{
  "spec_augment": true,
  "win_length": 512,
  "norm": "layernorm_no_bias",
  "hidden_act": "squared_relu",
  "parallel_block": false,
  "moe_every": 1,
  "expert_mlp_ratio": 0.5,
  "width": 320,
  "momentum": 0.95
}
Rows from block 2 of a small sound classifier, named by matrix and row number. Rows with one number within an expert belong to one neuron, the router's apart. Each number is 500 + 50 x the weight over its row's rms, rounded and kept within 0 to 999. All counts start at 0. Numbers have three digits each.
Before each expert's rows are labels from the 100 clips, of 14848, where the router gives the expert most weight on average: "lies over" is the class under the peak. Only what is clearly more common there than usual is listed. The data: short pieces for a synthesised band: melody, chords, bass and drums. In brackets: how many of the 100.
# router: router (model.blocks.2.mlp.router.weight, 8x320, trained with AdamW), inputs 128-191
# up: expert up (model.blocks.2.mlp.up, 8x160x320), inputs 128-191
# down: expert down (model.blocks.2.mlp.down, 8x320x160, transposed), outputs 128-191

# expert 3
lies over: G minor chord (28)
router.3:444538488537501497500454450528622471468493471524457443546542456435512523578411464455424542548537542465497500460528451600552489554504465410502460418473544412449450503583481504477529506536424549
up.0:593500569601467547508481503489484445540479471413430507496495464427522475557453531528469509475502557465502434543504575473468505494550515544455483412550451516457485582546495475478521594517475530
down.0:489488492433550432455515478515566500482563478482463418486473557509413603551497512502543515479534517506515399535471519497498482491504393448380488494385489572515525532528529401490455447502516506
up.1:485439448459495533537540518436456587520489497514549485489550481474538554495477469557550461466538412500504444521514597442418500491472538535580461432534572546530463540425548480406488549510456547
down.1:450425459540517501494478512488530533537531432564537527428528509537436519444489458490541596474539587536509510384527558494520527470540392532471427529555421566450536466542523494599527519447492445
up.2:518537544512541466519492481506532528558549511558463522391470462543433504536506457469515503492575511529533457461462494495450463533630430434412507406489557455560541520487493516548469552432577531
down.2:538522451579481545591481525562434478420422471519548564514465478526538470500407538576463513615423552500486503480539514506549522548557460458517489443534442534492403513470461459449497406499507505
up.3:478459424419521535509497502473484470508453422521485514453457525539476480553456545534551506390569497515605495517410553406426547506506468571474464514545525533480579601456460404450421639558454457
down.3:495556492457491532530552463466528423491510527538537537416627485481566545577595488512474432545459486451460510461448473498418499427549443554503512420467413554490519481484464532492517457498444525
up.4:542491437560466571452558383476562533525469489539596557540486480455501558471461536542465496504448408468491492496498428531590347416567438540465485501461573475572513484529551505458451495516486470
down.4:457482542491444395559416471474473490481442530525549456455496487503544513525528428440551428480555595526554543476545470440540559507527494497478530504509535591623514521529543473538504475582474528
up.5:560423517561519592494504454466498555516479459492518482521513514556581441414538458532484500506449451346540488496442556483489549440560524500506555460513495456531445525527528498509442515548473476
down.5:474462467462489519444508546528496513524557507452394537480441500588463419567471527451512569542569472496464394463484434485551544524483516490470561556557514510434510429479466480501589497511502547
up.6:505464532418481475455459498506476496557482456565581449570467554590502386466511444551480484494516498457468549492574442545551510480478605516509496510379512500573521552547497559461502584539546487
down.6:608483414499509533563495513510633590499521490481365432509552554526508526484454473456498518480504457433475482578514583473483445471505415478448506474478477466505401560501492542437440477476514571
up.7:504436517523567547612420421544459461528470523517491508525501529469510405506447496430472503560439550491474581540476443524547475484553531568482444433540438535509428541443523472487461546487575529
down.7:440510438489484424500451590580450502414576495589563541491566426481504488553555521520434526595521456479514505412580468504495571578568535491536478415526544433464536475503463493531420615538444495
up.8:588497439469518403506481526463482451441500553537518445456506510512503564474477555520547463432496500419424510512560550383491549440526509493448546499604468567456605539574482533400496483500476459
down.8:578541563489506519502509525483547499455542418538461507475458543357458468556402427405523547498508477459501477459549459389550497490447453536455474455456464606465490450470518476520479428548517644
up.9:540529490376454563481493534402496532471490445482492494627494465565435442500491515471572462437505530464441616617500525566534480485516486492537511474522465532511517499459502453517557536469517518
down.9:514488511477459472433491498572605464507483510434390438441495433460424422491520443554458556603589605490408401504461565544490553480577476433531467460469525542491546598433532544685501489473484529
up.10:592555420458500468500583473477548552486566522551483581619570550526433537428476512488494447562444449510427442561517504439511429437544438558416475529453544557488455470522482423587513494434568500
down.10:582471496503504544428458474472429528498485495474470474650445610495516444499481526565544518565590439468478403451464468477432408448478426514423589455498447555610507584596411560517547488497453464
up.11:497508461496452488511500532459558512521503493509487543599486568500486540489518532532457496476481527557416469502505483418517430443574520451499559546515468508544434553440544439471523517509483520
down.11:425498457555488508518450511563407505481586539530434491559567468457436430529433544444515495576499508546481445628460456486511452568597517486499510556547555481557413512473401485496557448492455449
up.12:460466384586414484467532460440578544468435557495502508607512529559499442588511496479565491500385430516511484492530487451509462427535607543524528407522446520424513490515464514500532493533456484
down.12:499502593432442487538489571599516532536495517522453477441441477484469556572501442565491535554495460396518422478549500531486593541485535476501544438520503566481536498496454490457559478489495459
up.13:541463508466403574402517522515566446463477559477457555534495438489542456412631455508455448399537516455510412466509472530417469432566456475429457470471422496459599548551507524552619517544555555
down.13:494596518520492485569519455543498476449448479554618459486514512344552534514567617449489552515453522475535530534516510513540485524458493495581488434484587449417501530451455460603461449540422458
up.14:502395522453478588527600507456522579477440456422497577484549547533539485537565494488505478511536493415424562410426515512498642496554587541594524583562567538518516540502466503444542454469484430
down.14:466650692559560449492492498498433495534511532452472448540493483535536528563582494454471511498596551543498427459511491481549498497482482612455513496419506478517466458552512455603521516484546497
up.15:482531549378480518485464487463486532451554465466504551511444471606415463530524473539549502494513471562456453561487489446439457547568530502430475467592539571496531502524520422573433547428674522
down.15:530505455468531551477571491511480488464436544552463523512506529497509453519539489487556530493569558439524499433500450510496467483405499421571474544477527528489534512504409440556582389562493598
up.16:535430545500465449525502525468499476362426429487445509442433461594480541515533532405506497425536490491497510524491456546566557495450430490535538561472433429449495483521478489554456529457477502
down.16:485510526484450486496464599555557470584509476523513477446525397405450490567495520504447519524495565447458422591449569547494514558419526497398490398505514530535586569402521538473544517511349593
up.17:545466462529471582444553474508518527570502482447567484573496513595483537500523520612403446481382497537496466484486415469472559486598462455446529551510420475558566538554565546615507454470439516
down.17:436481428575571494542530536435453507511420566515520513512646477571398521532425484444534513535541537549552494413453568464532451567512470551494553465524468482497553511547574584489421427491443456
up.18:527490439525471562547467470520536527575427558540554529564568523561526519427480463484509545483505537407512542454532537547421434428609404541507467524510555554600480487521460475450485506505501484
down.18:475551514442457492457499584487464497475609454467414402523462519434531468502447440583524571535542538494485448515427502449453547523508572572484451511636547424530555484503466509483491593378541622
up.19:438403522450577502528593471485542463549463499394539498537471425593478492488571542533516467485471535481590524412511530487499519528549510519466520458454499538492416572538569529513454498532413499
down.19:421463579419488485523486474518434484500514476572523475524430574510586504422483574525547496482529434521489548489528496518556515444517498425529557514442535533447429376511516485499514516558467468
up.20:533435534451579571481478459491574421526435461592526469524445490509506489523513560507452371576453616489441510537542489458493436581441470485485528444622476473559457575419495462433516484577634532
down.20:508508498562438542544460612460533444515615554443408518425455444533465440466517460525543508518610581494583496486609469557540370484477489476492515427635514503510471365481448490529501517486506525
up.21:399450546470397513568572530541540512578465502506391491468500534472491488526405496501531516474562505573484486452534479530465491580541573459474552574523427525463464493564494529471525499469509510
down.21:496579479636539506460531482457512599460485511500479474474418545494526489442436388494396462509519505462577497501480551458455475592523539411549486511477540385505502481555501478488383453497449464
up.22:580482473531487564494488440464556562455454467430593533477525545541527498468508415491512556495439512516513525531469564484538506513549566468480420517491469501442495565460551500421538560466566529
down.22:455576554608486425494608532538544569483566522481580456570483495522513371475406497500549519578526504476532515483555501426437486520489490565444456592522484558512406449495495473511526520560519469

# expert 0
lies over: E major chord (37)
router.0:442530479514539530480442523596432443502534488495571488507548469439490560559447584476508488455568595434543476487509493535542429554459487457423484450458576486504518539612442430493498468547493451
up.0:550507571506452498570534461530523568487457534550478408527418529438527570432541536430527576538532459523562558481526426536493460486580475376526451517541501527453465630442546445600525511466482453
down.0:494458535410522489542382438533554572457616645409461554472488528626491500546480504484578528523463487458492489524445517535535551441478556499539575475464531469396503505412652454482507382511499472
up.1:503487561489568463473485507455571510491505424578514496550471509393531530345555558600462504514529459561513522525532497490452473532491466453393424475514546510452481472598475494496463454486491463
down.1:518527456509557452473562464553445463522485496475502545546406532452600473497470501385577558524549499542549493578548520419468517537474482563518465434475431607495473511538597529425452577526472581
up.2:539457435511512527569601516516487485495412499493454509629464349448493490446488434584435481553519495459594532453565495592457471465472496543516480521470649524556391538505501452447425529546557469
down.2:556434558575461465489496555432471573566478430525519582448450538549555467550432569545549426456465447459570543372567586483609471560541559511490527644520438501446541552567552476534489578476450483
up.3:522462484467474526484466483473521530492554569507483486487530502594532446477539461416500465525525574513536553488565505465569440492599437483481404480533596530537475573447496525571520540530505527
down.3:446410578505490516479451482476531449541424508573511456472475540416514479498463360423474532491506536497401368573553470508596465445448506513487491546550492590434588467509524535500479561518470504
up.4:516519511457472502593416446514534485520546454549577455532463515532475580485503513449495506388495609465490467531468546479542441517528522486441485473463555605535471572523529526502417420561636500
down.4:483492483526548534488441550468481474478562492559550617488488408504496446562414473475539528579429476459526457584477475442459439553428461564509546532460553472505520460613534499497430517514465524
up.5:614522560467512507430511438487487456593488496420486445575439481575501476578441441527567449537456500504500480520530531452596462500539500493593455539429452518477480543510520539513465522489447502
down.5:451488494483587468497637523487490440592464445543511525543440526452498449483503520540604527516630497507514531502451477538518521507477506399527431513529500546503538495484433406477463540479452501
up.6:505589568384515534575514510515434527449459419544544513522459466512556488506524421523486472490469453610523584579376503533520506531476511573514458500599461461459468561419476408538444570468501439
down.6:492459533496512472405433510499503467452379493471501570461538521507456517490504467466545483393491486437576502515621531520571385566568392502535607383645526479474585513515457507436542562483580455
up.7:505507424531407500494460488522583497559476436444572553489436515456509524427492470504538504518475483535563525391500389500453476507590417508488555457508454537480483508570461570492532535512526583
down.7:540452592446497479498424513580514547562498522522568456519572550556528487566487561420466476521490442471497499528552461495509552486392578534501461416544575502470476540544429514493548517449581572
up.8:510424467501506450541572524500494507427552587473451458578541529509474565384573464473460493535585446510621486497548516481572464521560457446468487479486544479465480534549531491471451511480510538
down.8:462455405604444567485518494485600465504508452502606456476569478500377461539516513513540575533519528578459486519516557514535446373450571445464561559489602484457416532534530536633573489536489584
up.9:539500533503497520502544518454591536466485533499436580411551486544442541430578545633462493512544489502459404488529403491457494595489427526468501466458534484457436501483443555536501442473585525
down.9:407498494438501527489533392470435538515455490448469502478468471494516512487547500557451539518415481539493469515437523491450471393512651525531531440473510453418569431531389516520639513487491562
up.10:429551432505555452578542560469474506456550483593496504519568508524440538455563580494459475561480457495518603410438495551481527453464533533544510643497488421500558496491468465386587454497423480
down.10:572504507425588490479582502470524494474436533472500536426464453492505490432416464503539556566541416512421542572534506515449451520452520460479437527547518482494470476491522525512385516488474499
up.11:451492560510522425471559450533498545479556472422604480498493441557510524419481484501458514481576447574605422493483512498499469442540490498531464441591581531471522531542562492567528465463461496
down.11:467489494556511501493429571422508408521422502547542484528572500502517476471532559518382580462531526567464538373593477558576537466504519515498458480546477452591543395519524484508506402418484360
up.12:520473556474484475508554405483538438394486494528455491593555493501536323511473576483547512408441494471552557447583527506554427569538516594491477609537495501432527439468446460514537489395550424
down.12:521478391492496484535605554487454546417585452558569555518458569465501453483556481566477484504569487479429509469566468482443517462495586539516466471539510505546462506549555524482467537470488443
up.13:574494462433532554518459446506490543514576457400517494489459447506424550528439453544542463559467365445413557505594511570448507564514495470467454490476423482455455562589483487587425562536575551
down.13:494483432486492565391453540533531468576432516514417504505453490611509437456571483442468507550505511509509505583482510537624477470489481456558466536436485522498415428468462412458523508475471507
up.14:577447526481411545585523521392450546373457482526506451453536539477508438525497484501513550568409460421431457523457465484407519579513520501462464531522528486518562541394530504555452491534523561
down.14:456512508508467538476555605557547565471634409555575513526497528547492517565476412553508478456477486464520522443492449493527451524463527510447494497501432566526432411467520423491500533563594623
up.15:666441538458411578489576421461670575513455459411460478500526535499497538446529594487546532513374523441534487462541482478424534501523553594460482489489534487568470484409531624509560563608505502
down.15:441446524570437521506547456438484553594557492415554475540483425466524479496515421577497462600558486596451557496494526554390498541539537476546526461532441487503518574576460534479463481486552503
up.16:552474424559525592542476496584521549409410535467476485544428519375524544475543612427549494464388394461540518539503555406443445379521455440484485552448531520554448519422497482531443490440502506
down.16:452530534478524516461576463390445517487506520470478579483496483554463370470443524521558447548517550542460560505519571471473423506420442452462493503509563550570574535531428458511556440422467594
up.17:484436550549464555513548584504523499374500480482559496557524574383531582474539526507557461452510477490539601397516557507496613434539543518480381459518460563479442542410476559444534483463439483
down.17:503440516493485482491456410517499464529522490557422492516474558462565556433619488553463505529492501394556561519471435520520530554425456480473507448413545580482511438490435506518536538559573490
up.18:552461412482494422523433548522540473444496546576489421537509431612508462444542550471486494456410438456513524526506521477468526540525575499501497495530416549509511590471464468466502478493563544
down.18:498586516473491508519526486514524374561502503465547528484476511451484433500495543604466554489441542498524511536480446525451437612532515527471475486529536566525531482526613461511478502520507597
up.19:492487532555567511451539467498492526492505550573453485525411513581480494458471548515605496416464595480522593582552457427478513501500513525499548582519509467497508470554486459506419444393540463
down.19:514439462474482533521556498589466493462399452468475476512594523399515454470595475509403513421461551423443541524563560467514442524482489501450560533533544578527451561426445484536601470490534505
up.20:432549535452532531517532489458580570419469603486505483482444500475532470598512507597499451488418444515513501418369526423546460599562521487504479523545465548482541531395462395442518398465422478
down.20:448555430461535483496457445515513463596526476513518523508510444494645554491599428488549533465560480466555506497465486492538465527607449431564530471391479534435362563487609519506504571478475478
up.21:505408469490601482438411393428449503546410538492532507502474499475545537421427475545492454577401465495519491492477471469467529430596482490474562563490426534479413407503488575525497431475473615
down.21:535500542515537505533600468486467451566547464430535460595431467504403498499595512526481547563465541443482563483543576522478491416497484557417521397579453521477452571506518532517558523378559512
up.22:454421452504493448521447503572540501480444531574542438498508487497515493481526552611482470386476466515406502541474439488524486536551420535409545434456517487487478541413498644459572536484473517
down.22:491567435520474558484515475533504573487534510403414564532494548480573471529536502494446463536521644461500537544442491486477482467481509648522509459475543468499496466470506528468511507447559445

# expert 2
lies over: D major chord (55)
router.2:452532510515548459454512521505512464535543500426530524490564500442521525603473524485424462531481471530492467516556427447511445525419527448516497534494545523506448533567387518524512527515492493
up.0:511563469496461450419523582420490538524471484475556473499561545515425509550538446487458470545523531466445526475544432490521579463527525537462481412564543597541471489506571571453504437494503570
down.0:551518495453486513544542406456400519541466485450544468417493460435510546514469507532481518516502476629522543481546514487370492423397554448525573487600524487472471528607543518524468576477543504
up.1:557452490485492475474544529415516557478379608464415513536550510532512424331506556488522519481396423530539529502558445463529550457579582551507429511455438540466480606562459627544636503503470541
down.1:537471489463453465490547535463488435432499469535551596508551514397550534377426449567600533482428506504375551531475514479471468484521520488506503550580354502517510595627486506569528491554489547
up.2:445621497572437474472463547537531499533529541465442557538485523491505527493511479477485511460540447480640558480591504508490479520594513550425536541466472466510470511380527496482610518547443481
down.2:423403457443542569536510538464443558493538432582555525455539521411515547500586577473585448522429546501478403525476532445387559505433497482499491548531509481500535511451476461501442500501493475
up.3:437468568467451477491475551468530498508507482503476582540454484520508554457517451578466518558447400447532566465448462464496552620580490543472583498469502522483484548430492435566445542533587479
down.3:568520448497523523475532556521517414536490451448431535589468463503522561497490538555496502496425510437551516514488562413432550565560539447473409576482533546556475472468453526472495443417490500
up.4:546439403510530485574452566525485500495473544532422481563523445451469471395522518531515544566593498514608424474583519490480495478531411550487544475459397463583459529548439567477510595524514489
down.4:465543433503494499595491386506498516473471519526560539466539476519537601496557530430562507477425485489421458439494566494514543495475478473442578528463506529499514456600583452458593407543460512
up.5:463490492541519513548547475568498585459462415461510525502488441495498484503505564477482504525465470531560461508512482561498449500550467551458496530561509419458502545444487396514521557478543509
down.5:506398417587415537516477564469568551568597474494551472523576478505451470493544546431595520524534469493530459494541519486410513528421519514501538498453518560517461483522416602545461524556483571
up.6:497432499518573442568486451378519477424484537463526489574508582536539467495488549436495543438506534416560502497538503474489555505428468486480618500599502469510508509539475489531488545554500475
down.6:494447475472491525428469579487491497494553484484431527473513398544484554517492527442442441495599432511437490473615515451530483494474446481480453533555524571499485454481584515513527404579521458
up.7:545535546478481531527398513497527494552512419480449453546591429490553522414469550488490500462573424572572631522439627505534422416600434558455462474486505464514497496504464539507447659549520482
down.7:466393529567482491546578543550486442531471564484471516483563510556528438567484510477545442442481496522493443533492488410458480422483534484493516476477487482446583508494530459522521623498377472
up.8:445591505460391440556504559454552390456583531503491519537449494495590477442576596463502540497604536469522467460507502458488527515586516515399469468548510592399490533489471553455534457533526502
down.8:610549512431474523468554569459586401503453456553523488456538506506438481542511609518537455521469519549552500474429512427488463364494438534458552514393547424512585469454508430505463570519575408
up.9:531576473496458547507471431385500532538470530427571616383504532563411466451519532529554511519474532562427482407438498541432472525567561469543482505591562467511473527395526495448542503572548503
down.9:464459482503480513546491472531505491433574410573536493524490610438610505516488433575514554556583574439494527351540542449512469538446562531490438505536542508436526491461575441456505480604454525
up.10:596463459519496551462474429484522578550571505512530511569473494440527536501600541547498394504566533596533586573498509524506498565602565523455600429500419519481505471509435513485498419517540465
down.10:490455539448485502553508491483502433452477537504504527551397576412507565531504560487401547575535461522431524540481579450550480464375524487544557530517489460577483410553512552503420494595501502
up.11:474480542535480486420532433453458543487502513500451552551385551479508477427458516534450421535488588567472512542517472431526507489505498414532506531523494479455494539510472547391446376480517427
down.11:477535564537540559501458527471437463530517456480526529541455525467511528502535506422562503584487529505520594503514483425478538517515542498623593571428389476458492489543502535573480529571466553
up.12:438557475399460517445532535522527546472582405509482461452516417392517405523508518532525527546517497548607536474425543456498463497558437499518440513536534466475455558499456545527525515498486512
down.12:523472430604519490490410546571489445541484545478470482548470468540537459670494543473450404452524623600503464602515517470534499470554537481509455493535551455532457411439565498493526504572506556
up.13:484431474584472462562554455500556548454399540468459382495474496467512512363559590600437508453421515491470523510533537544481423544489512460556511526479526401476509586495575486498462452402428519
down.13:458447519463497517444574554493506502483475558567540401489438541532439573518524581483482561496465552547505485578577559415546437548460550566578484454548535526457534458555434473527452552493522481
up.14:574546496492519579504463491436453534491486459621521520495476399427548450470477433446502464420381486592437476556503493521515386512629577501518558463504461601435589521539498448475544479385473509
down.14:437454431558545486538537513432549482531506513549499427484545505564543530476517521466530526483507358548509486462463384498559526582601459578549504495451494457462431459425381521454533512471609546
up.15:504487456506538649509583471658459509502531542544418499566481483533483470436546499513581465434577456480495576571613514548555498464508503515516570489503443536602452529418414521507401496390484551
down.15:603461487509479508451503547460488420558492426476515469525463417510522500455573611461533507510555479470461441574488542477493434485456489517437440494491515465466437530536482501432509433460497578
up.16:443535560448546492484565405448505552506527501561501540499448590427546475443534440444546527524528508549454470536463482429445469480521440468481487442480428474473531637382495578507477537497523520
down.16:437531472512560482493514580515509452452491498506494497373438458518598584518445461472522503544538544547513516428525478515545566570459493463477434486457506516476420522549520454541396525451537428
up.17:489422518482442524477583527461489448456409546506513493463464508467447546453501498567551549471480544478471524541548461412522550503474449565558524484394495463470451578488523528501597512506517517
down.17:546530528459480563447514533563483474494497523492511429400557517456539487514539494488482499504549568592539451464471496607515492555575539575505479396516506481516426495404523581570465587509460392
up.18:447462442472396550547532553449534418542505471530545491572543546506485442563512447596518445512588531421495448526474448412450640458487521474474541516503430535418582515445491515441484484377442420
down.18:544386451479493510539439480545536492538477509326384481518539499544547534582525438520445516578541518602657555546531418475539421451466461492604533461499478485558502509494437570546481504496478451
up.19:481493435456452531475484466505483582503463448497541504559556543536502437443462449555495490555469470412415534550424542480488544498507505512412533525485534554542369537547492553476413407502563480
down.19:505499429461570484508491461412460427494484385545437490542530508449455492493573511558459454475478481492436464535492481590496518554490528553516504481479424488551540612457467534413500402506546571
up.20:462439513409471432512547436456583472470465576588440594483511527493439443432518505417472419431486440433496578547500495454594354508561436474522442513567525557446492488538535597520458523520538546
down.20:560530535477543470451430471542486544469490425382501475491520509516460533485504475460542504461466505392612482430521482504566564525503497480490498529484506471476526508540470557424561484460416489
up.21:461502463512509488534529435479526444472472487455492471474612554486425517548462537572468472518530536560577528513572496618407584544444512578457509552507452582516441529443495527363471503512442558
down.21:552566497389494547457439460517539453532593508446541531511483507492564485589486547543504506489505481543534504577499454526477447451459488545529470537432508523553532446515585517498519455518518552
up.22:543441482547511417519502587522576463516551499620495570487508401524490546425586474486433492531497451511495512549523410555502524564602455498446639449617493522520463525542530555529530398524516525
down.22:457429549550489571507446527480526571489482529465548393520525536560449435492512459455593486479463512428509550444569500408487472499448542447519491538493580528601500562407511552489482433473498601

# expert 1
lies over: A major chord (28)
router.1:422494537545484539456551504544450440576539538505517482435570534475534564561431470469515538518529472483446517460495487515425432628520487497540545433515585451463501493567483508540525579555413524
up.0:552495483493612527574481418547457469497506495544552582450431534430590487522605573579549426537472546399552510441470425465540573509406501532573464471526457475436426478481449496457423418436548498
down.0:566580503512469466502566474530528602423483521548600543458489494485499521389473533482468579572477502517471509557510481483481445465490490501525554524438460511420450535481542536457536485400378498
up.1:527402525573526535523529582481421529480524515488459501489540527580555399519513475433538513509496555508449527482481501460492487454570477484474462537527453489452556601516530495440603605500544433
down.1:488552507542529471511528537491490451493394538507586417430523451527432487488440544424500528556527480389530478529566455495520540468441458454538536427546436428442467463495475451473483502529535528
up.2:548427507500517511509506475439465405458474529541498547472432555488516375573474548522498518471509472555510536522518479425484585470477510489523472462424345492558419568456516534516578542528506444
down.2:483440508445532502505398480554474457488382521518429554502501521600498378490485527562489535506606439466511591528473406452529526563411453559504516476506491370578553468455518502463377480515560478
up.3:489424467469450493542516479532519478398494497481475517517523523458499532483462595453437569516427500488519454544443471477482497493502591564516475490539483511455479516506511639517402429480484640
down.3:507440470520431459531467442453507466465510500541557434625545498537504418492525522429497400565484516514502493558447572543581502422448582473491612483519491555408589560565472497518458553500551454
up.4:438413621540477530527525570459600452425576422597404521598460522476502519457439455618546478493559495461479463410428468552566455551561488434431538455539483480507482515495521467554429594411530510
down.4:490514487531509433562552478492475485408593477494567453456534523534460547549599468464593492509417491565540506454564564426480484531528542481483514402469496538597460495559505453439526557486545471
up.5:477484445464491579529512652496510491510479534570474524462557562538478509533421582532542606530582417446553479493405592440497481394532447565491502509458509541432522423565474595494489509498457453
down.5:517463514534456508447480592545518465451550513473522601499458547487434509493478477542559615452484505495449416431574504529554522496423578500623538523426497404466498483572484504450554556494487469
up.6:440423473528339503563482474562555430482497561585558460537517432543493493452621476603517418526478526557558491514527557404524545466593451452471474542417417471466498558462561503525672585518527505
down.6:554493490492519517472431532456502493484508541411426519473489478570491463563533366436575561477554464571504490506449540489505470497459461613536498551442403464498556553407529437472475535475493392
up.7:501604570533498410508465434522547455529468528489450491617467497540515469482427372463495489531532519501560500502500421492432480461498498439417509482550463471567449519575426450429500560453376586
down.7:529481454513444540479480543514592510530497553504394551420449529411543535462529592511496597449478530524458483563450544508437503621526490528441494517513480556449515364564569587512517481471468509
up.8:531557509529444577508500480457449491510575509529560519487554579510589619492541524521591452487558514424481523439469417485491491532520548527583519507537470413439442445579579468469496468410501446
down.8:528501541549543403424522502444424552598559488539338467541490454503482483602516552496501547530511436507489455527507406567438483495517523552454508542525443460371502501521517524536492479485574528
up.9:478456505463465420427481469435526530461487467535527479536461444504549506447512561505550464579531481516486508484523485499587487472557590552461558459478539545452509522489539387548304488429549462
down.9:537593433484545493434523535479451439496505429404467483520501453460499482420438570523520470473562491511587492558500505458573460485482511482482424524500480592432507483550529486578552457473512535
up.10:569452468522455544532532436486603538557433519470497556437497551504618603464576555544469492561444582619461559438548493419430523455562516500494560463512512518563451552423594463444597562496565515
down.10:475552476559413411426516345527503533544516501476452516418537539456428484435460466472433564427546492465514480519511542496517505599509580473491500526373469452414445414585584503485497463462502486
up.11:546470519472466553517515581395574551510484503512515448536503572517532498391501509519484546486482536358494490494480525564491487484569409609493473512550460542570495489476455528493571395449575485
down.11:538620460528521587443504472442603504495441468450548510464512500453436459601598493497488542545530511475436537485439557471544523549492533497600534476601553476480537435452505570544402563511471489
up.12:515539486496586559547476460479518492436470394489567536521517485456508529521480474553480517446468450486501442568488501491513448464550540514540560567460588486444516556493502537459519494536453472
down.12:519556460519564490495524446527522465446533453520528556535509499540494559509446606480547509431513492478499513567572489532420431469467488484442537558554546568538481357543508509418504459495421546
up.13:518403473498498526513516492469482459425475506525491508559513474510568525430456523514509461508507454526486424432465498474368449463511539487542414448522562534520551495601500392467454532480444391
down.13:433528464514408489534502441505540542585451429463490454423547501489430491408507517484499518550518490487478410566572498515463450606507530543558435506579503494566541464444397490533458462524491483
up.14:515576510529465441519394473506511624471493547476489458500563623486527418507588546622397473454498577545475455447492463498480581473522521448511530428518485433497450566537526533472545423352501499
down.14:555607488526491565403443467490509518510495498464510414613498479592463446547505524598481607563513429516498648505540481547514552557461597546470531490458519471565442543472495483376491533532533475
up.15:528573568444496461493470484549464569495482477489518518462540514491500577443515421455613474459421431466564462558494518472393412468593455529491591551442487454609464637456447538450436432446425534
down.15:552432440565455502523553488509494555443471498512505514523458533476500509531402496536514547574553438521445557563499544425358489604461537473584472528568502505565515477471374463393461537479564517
up.16:489482482504502582504499505508559481452465498518503510438535475430444564538402462483581532505531438557486500568587446511493577460526475549524539554439550529424500614506482432484467496539478477
down.16:514495488530465463489484503429547485550500456552551466498473429513553487434489483527415500506567455552445491484541573535529541494436570514524445454535472631481434508571438530531465405471427504
up.17:494387475527570538467507458520475547442486365578529449570596491522527496605465543599477536584442478524519524447478508527531447610536510441484553477545545506543579448566565480507415429426453441
down.17:497514573447515519395523486509543541512470435548517409442422459399520479501552476510508503432463403421456527482542445467451500497497460552500425407618521491506492511457433489453474567575558533
up.18:616569572497522526530463561606467584469444443444447542580528451589488474451472504495472475476530443396531565453561441501431434499569463472491510476556487507494547517481580476483507532508515522
down.18:474548511488539574454523431474610570473468582499441456493537489502513477490526597459528479441397505491521480454453488493465518357557519532531518450488556510389511357383565525416521537509599528
up.19:537476585490413480474353485597488544535487435452515499538439360589469487471529574495536392570499512436525548526488473518462452526555487480507488584487522534425458578505497512525542511463502446
down.19:449513510505500527531399492482513504435433437530456529493476482485579478466546558518471508520377568420537525491507405528440461611419447474468515469544458370461528478480444440602437474535532545
up.20:497465507452494475429460465482597579555464434513457511545458506491570526387561508507465508547440434498560532487574464523492544446520501505550445519503388602542449526465509551576453480565438536
down.20:526439498517549462445467534490515382538495468508543444443540493440368448432487470474451504542468473522522567447535494516433518583347472451474582533552466477487436473508516522503520523462538497
up.21:560405485409503550516497453437447491491509554525443475497538404441526518469501474529437490472514514469561556504519536469544563503460603478433567515509411499568528554542556467570485491534536567
down.21:415436482556473502456525544427475511415491501446449555564501566469483450506497435515588446531514540514549439486448582523455528528417537504529573499556492431482586410517501459588474450415521475
up.22:509515476498355475421543491569556492532445482507417514541576534409475561508481446557470555573518433517522512487470398451485560492466477516517540438477519458455514611497518497481463497455500525
down.22:465512571517552470487444421440521519489470554392473571568516569589490497518554567521583525431499420534547490439579565417446516549514481520477520493392567477609508483534457504407508444449539552